Rows from block 9 of the image encoder of a small image-text matching model, named by matrix and row number. Rows with one number within an expert belong to one neuron, the router's apart. Each number is 200 + 20 x the weight over its row's rms, rounded and kept within 0 to 999. All counts start at 0.
Before each expert's rows are labels from the 100 images, of 14976, where the router gives the expert most weight on average: "strongest on" is what is common among them. Only what is clearly more common there than usual is listed. The data: cartoon faces.
# router: router (encoder.blocks.9.mlp.router.weight, 8x256, trained with AdamW), inputs 64-127
# up: expert up (encoder.blocks.9.mlp.up, 8x256x256), inputs 64-127
# down: expert down (encoder.blocks.9.mlp.down, 8x256x256, transposed), outputs 64-127

# expert 7
strongest on: blue face; purple face; bald
router.7,185,185,195,184,180,213,200,191,223,204,192,196,173,243,214,247,221,208,174,216,195,206,191,176,211,194,182,154,214,191,217,232,227,205,188,189,198,214,192,208,205,196,211,197,195,222,245,187,206,235,180,178,192,206,208,200,170,219,175,179,179,186,180,210
up.0,152,208,210,200,236,170,137,206,192,197,213,192,207,191,211,220,207,195,200,199,203,173,219,233,189,262,190,197,192,187,213,176,189,202,225,211,161,181,190,199,217,188,196,164,212,208,195,207,242,217,187,183,188,187,186,195,213,206,215,160,214,192,188,157
down.0,169,196,158,192,162,177,198,250,205,193,203,176,208,222,234,214,221,228,230,178,151,201,206,201,224,221,155,186,186,221,210,215,199,200,197,193,184,217,190,198,201,203,171,208,218,197,227,176,193,200,193,224,214,215,196,211,204,191,204,242,215,199,209,192
up.1,190,176,161,200,203,210,167,193,223,211,186,209,206,240,154,240,205,198,204,203,200,185,191,168,208,170,172,202,187,201,250,214,182,205,200,200,189,224,199,193,182,214,219,218,190,199,219,188,194,256,189,146,196,227,190,226,217,212,193,196,132,220,203,216
down.1,200,238,180,194,175,191,225,192,201,175,222,210,219,235,152,234,204,198,211,185,266,185,192,164,194,176,219,237,255,216,206,207,214,199,199,241,202,211,194,236,210,202,203,208,227,220,197,221,202,193,228,177,209,196,184,211,196,177,217,186,211,199,217,179
up.2,215,218,216,192,198,213,203,188,197,188,203,212,202,185,204,187,209,208,196,195,176,180,204,203,210,170,207,195,170,209,202,200,228,207,197,212,181,167,179,234,201,170,145,196,199,203,235,174,212,198,221,189,201,166,208,209,231,186,202,203,215,193,185,188
down.2,196,213,145,203,251,213,189,171,205,202,228,208,201,196,207,196,208,254,149,237,235,166,197,194,181,251,190,157,198,208,195,244,197,217,192,242,214,172,205,240,188,211,181,198,195,182,188,199,183,203,203,208,218,222,208,220,201,215,194,209,223,169,198,205
up.3,223,206,225,196,175,194,193,194,188,193,193,202,197,179,170,160,239,179,202,205,211,203,167,220,203,221,222,201,218,161,207,196,181,202,191,206,182,153,189,169,211,179,184,141,190,255,195,212,190,191,195,197,202,171,196,212,219,205,210,195,201,183,200,200
down.3,198,203,183,190,156,182,193,190,185,201,206,237,218,168,204,157,152,207,165,193,219,230,209,206,184,216,192,184,237,203,180,231,194,198,155,197,193,221,209,193,194,251,189,161,174,193,203,207,198,187,199,171,213,229,215,182,221,151,197,192,208,218,189,187
up.4,227,196,201,205,199,207,221,198,188,219,198,189,190,177,209,206,194,214,152,188,247,200,197,171,207,233,218,238,225,182,200,201,238,191,185,217,200,211,197,168,232,198,227,208,198,198,243,200,188,200,181,218,208,186,187,171,201,204,221,208,172,197,160,202
down.4,189,189,200,199,195,249,216,200,216,205,194,223,174,223,188,194,223,169,209,168,205,219,183,210,200,142,179,243,225,168,200,172,205,209,221,178,191,202,214,195,216,237,202,231,231,206,210,211,184,223,197,208,199,190,182,169,199,219,259,174,177,210,186,180
up.5,194,214,188,191,226,202,207,199,219,196,227,195,194,209,180,245,207,197,210,175,190,191,200,223,164,206,189,194,192,213,179,190,254,200,239,156,202,204,212,190,203,168,199,202,219,233,165,194,194,212,222,198,184,241,172,187,150,212,150,199,186,196,227,209
down.5,181,207,201,202,214,191,234,210,198,200,204,190,186,200,186,211,187,201,195,208,214,182,174,162,202,201,226,222,211,205,206,205,210,189,211,226,201,233,209,207,195,172,229,200,242,203,188,212,198,189,254,179,216,193,227,270,181,199,203,186,198,211,266,201
up.6,201,169,191,225,212,164,187,217,210,209,181,186,168,204,243,183,202,194,202,191,197,170,169,202,175,160,197,199,234,167,193,222,207,241,195,198,210,189,198,191,218,176,195,188,198,212,189,205,181,190,183,180,201,242,200,181,223,204,144,186,177,211,206,156
down.6,244,215,204,220,167,185,167,185,196,204,195,207,200,196,208,190,180,198,204,218,216,182,208,160,197,196,209,203,200,202,201,216,210,193,188,195,244,221,213,204,191,200,206,192,202,200,195,223,204,193,203,142,201,151,223,205,216,204,216,184,210,187,211,212
up.7,192,199,178,199,235,197,194,193,219,208,155,233,177,194,190,200,182,213,170,215,214,228,219,181,206,220,203,190,203,215,196,203,184,188,201,184,162,203,226,196,176,202,191,217,178,249,217,178,176,214,217,170,181,202,213,199,173,252,202,216,187,218,193,203
down.7,192,188,196,209,212,209,183,255,255,174,211,200,200,239,209,208,194,198,224,209,212,186,234,175,205,178,201,219,211,227,220,182,217,206,208,197,222,241,197,231,196,191,238,216,225,207,206,244,198,195,189,200,188,202,192,206,209,230,208,247,206,190,223,197
up.8,202,207,247,251,209,182,224,228,174,144,219,228,215,194,217,194,201,174,203,204,201,189,207,205,166,160,199,212,181,191,171,192,179,167,235,192,172,200,204,213,196,172,150,190,203,166,209,204,215,187,196,198,192,207,213,220,194,173,164,208,188,203,223,200
down.8,201,189,216,252,223,186,197,179,179,194,196,200,207,201,236,200,199,201,190,218,181,163,196,203,197,219,172,189,199,200,179,258,183,188,209,203,238,197,190,206,201,191,174,193,164,209,221,195,213,194,200,198,202,196,209,210,199,188,166,202,216,187,201,210
up.9,203,248,167,197,238,193,208,249,171,198,201,199,215,173,218,202,201,220,212,200,206,143,203,192,206,209,207,204,200,137,198,205,143,225,154,191,174,187,207,198,208,243,200,211,247,182,209,209,180,204,187,212,209,170,208,197,213,217,205,210,201,240,193,191
down.9,201,208,174,199,197,197,209,217,204,224,195,201,208,237,197,186,166,227,201,180,173,191,202,227,203,199,193,193,247,216,169,238,184,178,183,202,204,237,193,206,162,220,223,199,184,157,212,203,194,191,224,221,224,228,189,179,204,176,182,202,198,226,197,209
up.10,163,171,202,198,217,160,183,198,183,207,163,210,164,182,195,210,203,223,204,204,222,202,192,229,200,197,224,172,173,165,180,187,220,195,218,200,163,202,209,205,185,204,207,195,175,177,183,208,198,245,208,221,183,229,174,170,176,207,142,190,189,223,178,221
down.10,177,195,178,199,166,203,247,225,204,172,239,193,167,202,200,208,214,208,214,206,213,211,204,184,213,204,173,195,239,197,198,173,232,175,226,204,217,208,207,201,227,195,204,194,205,201,182,241,184,202,209,193,180,205,206,214,201,234,197,212,210,229,202,189
up.11,203,143,135,171,213,194,178,183,195,211,213,208,201,206,176,189,209,230,179,192,203,198,214,201,217,168,180,205,206,162,201,189,197,215,204,192,164,228,198,189,210,209,184,195,231,197,206,210,187,191,170,213,181,205,199,230,210,230,254,205,193,192,201,163
down.11,214,202,173,204,209,175,170,223,193,205,171,190,209,236,179,139,219,235,210,242,160,190,203,199,203,200,200,150,161,190,184,183,180,214,186,159,187,242,210,206,205,211,207,189,174,219,176,155,176,199,182,218,194,217,200,163,208,174,188,213,209,176,184,200

# expert 2
strongest on: beard; pink face; pink hair
router.2,202,183,213,211,219,215,191,213,200,186,211,214,198,191,216,200,209,223,232,196,159,175,208,204,204,174,248,191,187,200,196,188,205,202,206,189,205,207,190,226,198,178,165,200,169,188,235,202,196,182,214,181,193,213,214,235,174,221,197,198,180,210,190,178
up.0,181,202,216,172,209,198,209,203,199,201,212,209,221,199,225,214,208,189,162,219,215,239,176,223,209,217,212,191,243,209,189,218,168,186,200,199,203,207,176,192,248,212,200,173,195,168,207,202,190,175,203,171,208,193,194,217,204,200,194,196,183,179,139,172
down.0,181,194,202,224,208,215,201,175,183,208,186,196,213,213,193,211,235,209,190,198,200,247,235,206,199,225,205,216,199,215,184,229,172,168,200,186,186,217,181,224,233,195,175,196,253,193,211,194,202,200,184,158,211,222,199,227,192,184,230,190,206,232,155,169
up.1,183,220,178,206,192,192,198,234,194,229,210,181,208,197,184,210,192,200,197,191,195,167,194,184,202,200,195,226,210,207,215,192,221,211,179,228,224,207,195,200,182,242,198,201,253,185,193,217,197,185,193,249,224,201,173,140,188,187,228,152,215,164,136,207
down.1,207,191,173,185,227,191,204,200,219,216,217,203,203,220,186,173,176,194,242,200,193,191,195,185,208,194,165,246,224,193,154,199,177,176,154,225,182,225,188,217,210,204,170,205,194,164,203,227,200,181,225,188,239,211,211,204,200,200,210,205,160,199,166,259
up.2,214,205,159,194,179,213,212,157,200,222,181,188,180,247,230,225,205,190,187,198,201,187,157,158,191,231,204,182,218,202,198,204,230,198,183,216,174,231,185,189,167,210,209,198,218,180,232,201,202,225,192,208,159,202,156,180,208,211,191,218,171,207,194,183
down.2,150,176,197,194,198,211,189,215,200,208,246,204,214,185,211,190,236,224,201,187,192,187,194,194,193,190,222,208,223,206,178,169,215,234,208,213,194,205,207,213,218,190,151,199,201,199,185,164,191,196,171,231,210,201,189,215,197,189,182,220,163,223,166,199
up.3,186,195,243,190,197,192,181,217,207,199,205,209,225,218,170,222,201,211,216,185,173,242,198,203,210,185,218,216,171,198,178,196,194,216,193,203,177,203,233,216,189,193,194,211,199,172,225,187,202,186,222,209,234,213,166,199,215,204,206,181,238,203,214,213
down.3,217,198,218,185,209,188,184,241,210,215,188,222,176,182,186,243,198,240,228,215,236,205,182,195,218,207,199,198,181,186,177,198,215,203,153,227,166,132,168,229,188,204,200,199,208,225,186,221,181,191,194,167,186,208,200,193,200,198,226,197,197,219,202,195
up.4,179,159,228,202,230,199,191,155,201,201,187,229,182,202,192,188,218,217,233,234,171,173,179,163,177,177,198,188,205,257,165,200,170,180,199,184,186,166,200,202,205,224,180,247,179,207,172,191,197,185,197,214,201,240,185,198,190,219,199,167,200,187,196,219
down.4,192,178,212,238,185,201,201,201,240,209,205,156,195,187,199,223,224,217,204,195,205,190,223,201,185,175,205,209,213,201,176,228,202,201,204,194,192,210,156,230,243,205,184,220,189,225,203,213,199,216,179,200,193,207,204,187,177,172,203,232,202,185,217,155
up.5,189,180,183,179,210,214,199,208,229,177,213,220,203,209,212,204,209,221,238,201,133,224,210,205,200,244,232,197,164,209,201,186,200,211,196,212,217,217,217,213,173,207,183,177,196,197,203,199,198,212,166,209,220,211,204,231,193,233,231,200,200,222,183,199
down.5,218,208,183,197,204,207,175,192,211,199,229,174,204,193,199,200,206,213,232,218,157,166,196,200,176,204,203,205,194,201,204,197,202,200,222,210,207,189,193,247,209,220,176,194,195,193,175,179,201,245,177,175,212,199,185,206,217,214,185,199,199,196,181,241
up.6,210,157,243,192,247,162,200,194,177,200,207,230,169,198,206,254,211,217,228,218,160,203,220,190,184,195,199,219,206,222,189,198,201,191,235,208,198,223,216,211,220,210,197,201,178,190,201,166,202,201,216,236,169,205,209,219,184,197,219,197,221,217,208,177
down.6,181,173,208,194,172,195,194,178,206,192,202,189,209,165,241,225,206,199,220,215,193,196,171,238,192,144,193,175,199,179,199,197,218,210,192,196,211,204,199,219,195,187,198,218,174,225,186,185,207,180,204,178,187,214,218,198,185,188,168,190,189,203,237,198
up.7,196,196,215,198,223,210,253,226,155,183,198,198,203,213,209,243,201,241,219,198,170,155,230,194,201,241,168,186,200,232,211,188,179,198,213,167,202,166,194,200,206,172,198,194,225,200,200,201,218,191,221,233,206,224,198,190,238,220,221,191,225,185,184,208
down.7,176,169,180,200,180,202,190,167,199,174,192,198,216,166,224,189,238,214,207,195,214,177,199,198,182,185,198,202,201,227,153,168,199,195,210,217,237,199,208,221,190,191,191,203,182,224,182,180,197,192,200,184,201,204,196,211,184,166,193,207,193,195,217,200
up.8,208,193,196,203,224,188,166,195,186,226,203,196,201,189,215,201,212,203,198,211,157,206,184,174,199,227,241,222,213,184,202,201,184,217,196,191,206,208,204,222,199,217,228,195,200,188,209,209,173,246,171,200,187,215,206,200,183,225,239,185,190,218,209,179
down.8,190,197,207,196,225,213,160,200,189,188,209,180,232,232,212,208,212,192,209,213,184,182,200,198,174,226,184,188,200,212,217,201,225,201,210,209,212,189,199,218,201,196,203,204,188,208,197,141,183,212,183,202,200,182,192,197,208,212,202,201,206,208,225,197
up.9,200,198,190,208,197,200,206,203,184,225,206,199,200,199,219,153,201,192,197,188,218,195,194,199,210,216,192,205,198,145,210,219,214,186,176,205,205,170,213,173,198,201,187,178,199,214,220,186,214,210,190,192,194,181,176,189,200,206,232,197,233,203,214,202
down.9,198,178,202,192,178,214,201,202,182,181,201,198,195,195,201,199,76,200,190,214,209,222,180,204,212,203,198,179,195,181,204,214,211,217,190,200,198,201,202,168,187,196,200,196,176,209,194,168,200,205,208,214,171,193,202,218,179,193,182,185,189,194,194,193
up.10,197,220,187,196,240,177,228,173,235,228,187,204,208,191,185,177,193,237,211,178,226,185,197,220,163,197,229,222,203,218,191,206,175,184,199,200,188,210,190,199,186,206,217,231,195,208,199,203,203,191,223,170,200,231,173,189,171,190,204,189,214,233,206,221
down.10,210,189,216,197,187,196,203,208,204,177,188,205,189,199,198,215,73,223,177,196,179,223,199,208,198,204,188,174,179,198,214,205,199,197,186,217,210,209,206,161,202,222,223,209,194,204,212,164,197,190,177,199,203,184,208,218,189,215,189,192,199,183,201,230
up.11,216,186,158,207,239,195,248,233,205,194,211,198,189,191,161,189,205,217,217,177,186,182,185,202,184,164,208,195,180,253,200,250,181,212,224,185,205,214,202,204,219,209,160,229,157,228,229,174,200,143,199,205,185,219,220,203,246,201,201,199,158,184,196,220
down.11,254,210,212,213,191,194,211,172,223,173,192,171,205,192,207,182,181,204,202,221,188,203,191,235,180,156,206,189,180,230,177,148,207,214,193,209,202,199,207,214,175,190,193,197,184,228,198,186,205,199,209,206,195,164,197,226,211,174,183,260,206,160,188,214

# expert 3
strongest on: orange face; brown hair
router.3,176,182,194,187,230,170,215,194,219,181,223,231,264,175,188,213,161,198,232,216,237,173,199,212,215,181,176,199,164,179,195,184,184,190,223,197,158,162,192,175,189,186,208,214,193,188,182,208,197,231,222,214,213,226,219,178,203,208,177,219,186,230,190,197
up.0,173,184,187,213,202,200,166,199,151,197,198,207,200,176,207,171,195,213,168,196,194,208,192,150,200,210,220,232,245,200,206,211,143,201,183,190,223,158,193,214,156,177,135,257,186,157,210,230,160,193,215,211,209,196,209,198,186,184,218,209,202,200,196,197
down.0,203,190,219,199,204,218,207,191,185,222,195,201,202,203,179,198,172,192,182,214,200,260,262,226,193,226,217,160,193,194,198,192,206,248,198,162,193,220,200,201,202,167,182,230,168,203,206,200,198,191,199,218,137,203,195,191,186,200,199,192,209,197,240,174
up.1,189,210,198,239,188,202,216,248,196,218,197,140,205,202,215,194,183,202,171,196,207,244,183,186,202,233,202,212,210,228,235,197,196,193,191,182,207,197,209,200,200,200,207,256,209,208,231,199,245,184,184,187,226,201,197,236,182,188,192,220,198,236,220,200
down.1,186,193,213,220,201,231,221,200,205,211,201,194,188,207,195,208,198,172,201,242,199,194,218,219,188,156,200,186,216,206,202,198,208,190,192,219,246,179,226,174,211,225,246,203,182,154,182,202,221,211,197,204,200,195,212,152,198,195,187,214,210,170,173,200
up.2,240,214,197,240,210,186,244,195,176,210,193,170,187,223,200,185,203,189,184,217,182,219,197,190,240,188,217,213,189,188,206,203,161,196,168,210,167,214,243,220,172,207,224,206,235,179,194,222,167,180,206,191,165,217,187,184,200,218,229,209,205,210,213,170
down.2,204,188,153,211,207,185,206,148,199,190,192,214,186,204,144,204,156,215,200,198,192,180,223,218,203,197,190,177,210,221,223,199,216,221,228,206,211,203,209,213,198,170,185,212,207,198,173,212,214,203,174,175,202,177,215,184,175,190,212,167,224,216,187,203
up.3,245,235,202,220,210,198,206,195,222,218,190,186,187,203,165,199,198,242,201,221,230,212,224,201,208,166,207,250,186,205,192,199,198,213,202,193,207,210,209,202,211,181,192,188,210,171,202,208,217,168,188,203,195,219,182,212,209,173,249,211,218,149,202,229
down.3,187,219,191,211,201,204,199,171,198,171,194,217,188,203,200,200,172,188,196,187,177,200,195,205,201,256,194,205,189,203,209,207,198,237,159,168,217,197,190,190,174,211,205,176,214,198,201,189,194,188,203,225,240,240,212,182,183,190,236,212,207,199,201,172
up.4,193,198,193,220,184,205,201,245,218,198,220,213,228,216,203,196,224,210,203,189,199,225,227,232,199,215,239,234,197,184,201,213,231,187,217,233,205,191,214,195,237,213,190,194,180,200,191,232,189,219,182,230,244,191,197,230,230,197,202,221,220,220,231,203
down.4,207,198,198,175,214,205,198,179,172,181,196,207,181,201,201,227,45,177,186,196,188,206,205,214,204,214,200,178,200,206,179,189,197,216,218,199,206,191,198,200,204,215,168,176,204,214,218,203,200,192,200,250,218,216,212,231,186,176,200,192,204,191,213,193
up.5,210,218,237,198,202,221,183,196,203,206,197,187,206,189,163,176,201,214,200,213,184,218,207,205,192,184,201,190,200,195,197,211,193,214,197,234,191,195,200,191,187,201,195,225,221,150,200,210,169,156,223,203,191,195,200,157,147,183,214,200,230,197,215,209
down.5,185,174,197,200,215,154,168,198,204,204,207,199,174,202,180,196,162,212,262,204,206,174,214,250,206,175,199,169,217,217,180,236,191,199,283,198,208,201,204,218,221,197,179,192,200,197,191,206,197,205,190,198,188,175,201,215,191,196,205,166,198,236,204,189
up.6,203,208,172,217,200,195,202,199,264,164,206,249,189,184,190,184,188,202,237,237,225,217,216,199,200,204,189,202,182,186,190,196,186,204,169,221,208,219,246,175,202,210,148,198,200,233,172,199,190,217,207,217,184,250,195,194,208,184,217,188,194,200,172,202
down.6,191,205,192,195,201,201,195,182,207,173,197,194,204,197,198,241,94,156,222,197,184,186,188,195,192,200,164,172,203,189,196,192,192,235,199,207,215,208,200,169,218,255,207,165,245,199,199,181,201,174,229,221,233,245,208,201,189,191,202,224,199,167,187,180
up.7,185,234,217,193,255,164,205,211,181,155,207,202,187,177,206,194,185,184,206,193,199,169,200,189,188,192,199,185,225,206,196,186,197,238,163,200,202,175,233,210,216,196,186,170,182,199,185,201,210,228,209,204,184,157,197,180,200,193,169,195,229,202,242,187
down.7,229,191,196,215,201,184,229,183,184,217,191,192,143,216,243,182,214,229,214,206,180,194,202,206,225,151,193,180,229,190,192,198,189,181,232,209,194,213,188,203,183,196,189,222,159,217,196,196,178,199,172,196,165,212,209,210,202,191,168,191,206,233,167,221
up.8,241,214,192,202,201,208,197,209,199,206,208,222,220,140,211,176,183,218,216,148,201,215,206,209,191,197,193,205,188,196,210,193,193,153,217,219,178,216,229,206,209,188,213,197,173,198,206,216,140,190,206,229,247,178,185,225,222,200,243,197,209,173,168,166
down.8,198,199,222,188,182,199,209,195,163,224,194,170,200,201,221,152,211,233,227,216,203,238,174,220,199,172,206,165,209,204,198,191,219,200,199,188,196,198,187,216,204,194,194,217,185,183,220,195,200,218,178,203,110,189,174,194,221,205,198,173,199,192,211,229
up.9,251,210,209,216,205,203,221,203,200,174,201,172,203,198,188,188,181,201,182,194,204,210,204,221,202,197,194,208,187,222,221,204,188,200,189,205,158,199,200,197,197,223,219,214,234,193,207,200,195,185,196,210,232,175,209,240,200,198,214,202,234,199,210,194
down.9,208,157,219,192,181,194,179,202,187,196,194,169,199,219,207,195,225,206,218,204,204,208,243,232,194,185,213,224,186,201,188,197,202,178,172,163,192,171,229,202,168,190,192,154,213,196,214,154,210,212,207,238,206,208,195,170,201,199,215,233,178,177,192,186
up.10,198,194,199,245,194,196,233,168,196,200,210,206,202,178,210,217,207,215,238,220,191,165,180,205,170,204,173,160,166,195,184,206,199,193,197,193,199,195,201,182,201,212,195,193,199,154,170,205,189,185,193,237,193,216,217,161,219,196,243,240,216,205,200,221
down.10,220,227,197,201,227,195,195,181,185,144,186,144,180,196,204,210,115,209,237,199,185,173,166,196,206,205,199,218,185,205,199,198,186,199,231,177,199,195,198,224,208,188,163,169,234,210,220,192,201,211,226,230,258,212,225,221,183,185,213,198,207,201,229,204
up.11,172,201,205,159,196,204,187,179,197,232,218,195,225,191,176,177,201,184,180,204,192,217,227,211,208,190,205,237,210,206,199,219,208,173,218,193,197,199,219,205,198,178,199,196,224,183,207,198,187,172,201,195,201,215,206,211,172,237,215,206,201,214,213,191
down.11,174,158,200,223,176,197,175,226,218,193,179,173,218,206,216,158,233,160,196,201,191,231,193,226,201,228,217,193,191,193,202,176,181,183,194,183,196,207,233,201,186,148,197,184,182,190,205,189,204,194,206,214,205,190,215,189,207,201,219,196,196,211,203,206

# expert 0
strongest on: sunglasses
router.0,196,188,233,180,171,193,197,203,221,195,171,199,203,212,172,196,177,196,202,211,237,211,189,225,172,199,191,194,197,210,206,189,216,188,151,184,241,198,214,209,195,196,184,209,238,221,205,168,182,185,193,215,212,183,216,185,184,233,196,190,206,214,198,165
up.0,201,219,184,199,192,201,219,180,205,183,154,172,210,197,191,200,207,228,190,204,196,204,213,181,203,194,226,223,179,201,198,190,192,181,184,205,202,182,226,202,210,200,208,215,238,214,203,179,139,212,207,187,206,189,205,256,200,201,195,247,186,214,198,225
down.0,199,213,189,199,206,199,200,214,199,203,199,201,183,173,220,201,62,204,223,238,212,186,202,203,206,182,216,204,199,174,225,204,190,207,170,151,208,190,204,167,203,195,210,202,200,199,205,193,201,174,220,188,201,195,202,224,217,217,209,191,200,201,213,199
up.1,203,208,162,200,212,169,159,203,214,214,216,197,210,208,210,234,189,196,192,217,168,239,235,213,215,201,184,209,174,202,192,215,182,200,191,207,204,246,185,251,169,183,176,188,201,179,210,194,219,218,184,174,237,199,251,200,200,197,220,187,237,230,187,219
down.1,183,200,220,201,200,217,248,169,205,179,193,196,215,217,174,190,249,197,183,167,197,167,203,196,210,206,154,209,182,223,189,210,174,241,228,197,215,167,199,202,193,189,203,185,201,180,209,191,205,162,203,235,206,185,202,184,207,203,206,203,164,202,199,175
up.2,185,212,199,201,224,179,232,200,194,206,191,205,186,189,181,183,199,188,195,183,244,200,200,216,194,199,205,200,182,228,180,212,206,198,205,182,211,186,213,198,216,212,195,197,206,180,217,196,186,175,200,225,202,211,209,191,160,205,192,184,219,207,199,208
down.2,213,171,201,192,191,196,197,214,205,210,221,191,198,220,227,167,265,169,180,201,173,190,201,164,209,209,214,198,199,206,197,197,240,207,230,216,222,154,201,207,209,217,210,193,201,200,203,194,200,244,174,213,175,202,189,225,194,184,217,213,217,235,222,188
up.3,196,211,196,202,201,238,181,180,204,182,220,210,201,200,209,173,215,183,206,244,217,207,187,199,136,195,183,204,189,174,219,201,191,179,236,193,230,145,179,173,195,215,202,199,216,214,199,195,219,204,195,197,199,174,201,251,206,199,174,206,189,249,216,180
down.3,197,205,198,184,161,170,189,184,197,206,182,233,191,190,236,181,113,204,194,236,217,186,201,203,204,199,212,186,210,179,201,211,203,202,174,199,203,185,214,170,187,208,193,187,189,173,200,156,201,202,213,199,211,197,213,200,235,200,190,199,191,182,198,222
up.4,216,168,192,199,173,180,186,136,167,181,204,178,196,205,181,202,235,204,207,196,210,207,187,200,197,218,189,197,229,183,211,192,206,168,243,202,196,141,180,200,206,212,206,201,177,166,226,219,210,205,157,200,194,184,205,173,176,203,193,178,195,242,234,205
down.4,198,211,187,199,212,195,199,226,190,230,259,212,204,208,215,214,144,211,223,205,156,189,193,231,201,189,184,144,205,154,211,182,212,192,222,220,224,180,214,206,200,189,209,223,201,190,182,230,203,179,207,170,178,212,181,217,188,179,194,195,218,214,210,213
up.5,216,201,189,172,194,204,233,176,211,196,152,235,172,202,200,196,214,232,197,200,181,209,198,188,215,166,235,196,180,208,194,189,223,200,222,208,220,199,194,204,202,199,211,203,199,193,166,227,181,245,184,234,215,237,180,184,215,229,190,192,201,205,200,214
down.5,199,201,202,167,180,210,158,187,190,157,200,195,197,193,223,200,200,182,181,220,230,201,192,167,186,211,217,205,243,248,184,200,204,171,186,200,206,198,182,200,189,203,194,201,192,198,200,169,187,199,168,214,226,194,212,194,236,212,201,221,150,203,204,210
up.6,232,216,194,176,216,189,204,221,189,222,222,199,197,199,209,176,186,221,216,174,180,199,180,197,184,197,198,204,192,202,200,216,187,232,185,199,190,200,220,200,198,208,213,176,218,145,175,206,203,158,163,242,201,181,202,216,202,175,196,213,215,179,200,204
down.6,180,203,196,180,200,205,163,181,191,180,196,223,207,196,220,176,196,188,198,227,164,199,233,195,240,201,214,195,224,184,214,232,206,204,172,234,202,179,199,218,202,213,201,177,212,201,207,203,194,151,189,210,215,204,232,183,193,180,181,196,199,156,200,226
up.7,186,192,203,181,206,164,218,192,218,245,198,194,232,219,203,241,163,255,197,202,220,241,194,208,172,208,234,202,231,208,165,221,173,252,199,201,225,233,230,232,215,194,204,214,214,224,199,186,216,201,209,220,254,206,200,219,199,206,194,201,212,203,166,208
down.7,197,201,181,229,214,207,223,188,205,189,194,202,203,196,205,210,163,235,218,201,202,183,189,195,184,194,187,194,184,200,232,207,210,195,182,166,196,242,196,125,224,204,222,207,192,189,226,226,202,185,204,211,155,185,179,215,158,213,230,200,183,176,189,165
up.8,204,179,245,178,184,211,228,189,178,200,203,186,226,175,208,208,179,209,145,193,217,213,195,166,201,198,157,172,195,187,197,209,203,163,177,205,190,192,212,194,227,223,205,183,202,204,186,186,197,219,209,178,188,217,217,196,196,172,158,202,166,203,243,191
down.8,194,209,196,234,209,227,213,202,221,199,195,223,222,216,201,218,175,194,236,166,203,215,179,203,241,184,181,204,168,138,202,192,187,166,195,205,197,198,211,224,159,171,235,202,203,204,196,193,197,184,206,233,183,205,205,203,174,209,191,182,193,195,216,227
up.9,195,215,212,189,200,193,215,264,198,214,196,195,203,159,196,225,204,207,164,181,216,199,197,202,223,217,163,191,167,223,177,228,183,214,162,199,196,230,185,188,196,151,208,191,200,165,239,203,187,200,194,133,194,204,227,196,199,177,203,200,198,192,219,243
down.9,195,179,230,204,167,224,197,210,226,185,205,168,199,212,220,203,146,196,183,195,214,201,199,183,181,174,212,196,189,200,225,179,205,202,221,201,184,219,209,191,222,191,200,195,206,188,190,199,200,218,213,176,165,186,227,201,204,219,209,222,202,210,194,181
up.10,209,198,193,194,206,187,201,228,167,216,214,203,178,238,221,227,199,188,200,177,155,219,214,206,216,188,210,186,198,193,191,211,203,173,201,230,196,192,213,205,215,183,210,217,216,193,196,205,216,255,189,214,228,197,215,181,243,184,209,232,224,222,195,207
down.10,171,203,206,187,226,202,184,225,185,198,238,196,200,163,203,197,194,212,190,218,202,174,183,191,250,227,244,212,216,230,200,218,169,201,196,200,241,212,195,206,197,181,209,209,217,203,195,189,172,124,208,204,228,168,214,198,194,204,155,199,173,173,202,209
up.11,187,208,261,206,196,203,193,213,191,190,171,209,213,168,195,200,180,165,192,192,158,193,201,200,159,227,211,200,214,206,224,224,201,202,198,201,202,210,189,215,187,227,174,177,221,178,200,185,193,186,190,216,214,202,214,204,248,200,200,203,190,182,210,164
down.11,201,207,201,206,200,176,197,185,196,212,200,189,193,182,197,198,114,215,258,218,249,195,209,222,177,186,194,220,178,195,196,186,170,185,184,183,198,219,207,162,214,177,197,217,179,158,245,202,195,198,204,181,223,194,191,190,220,198,187,183,180,184,163,179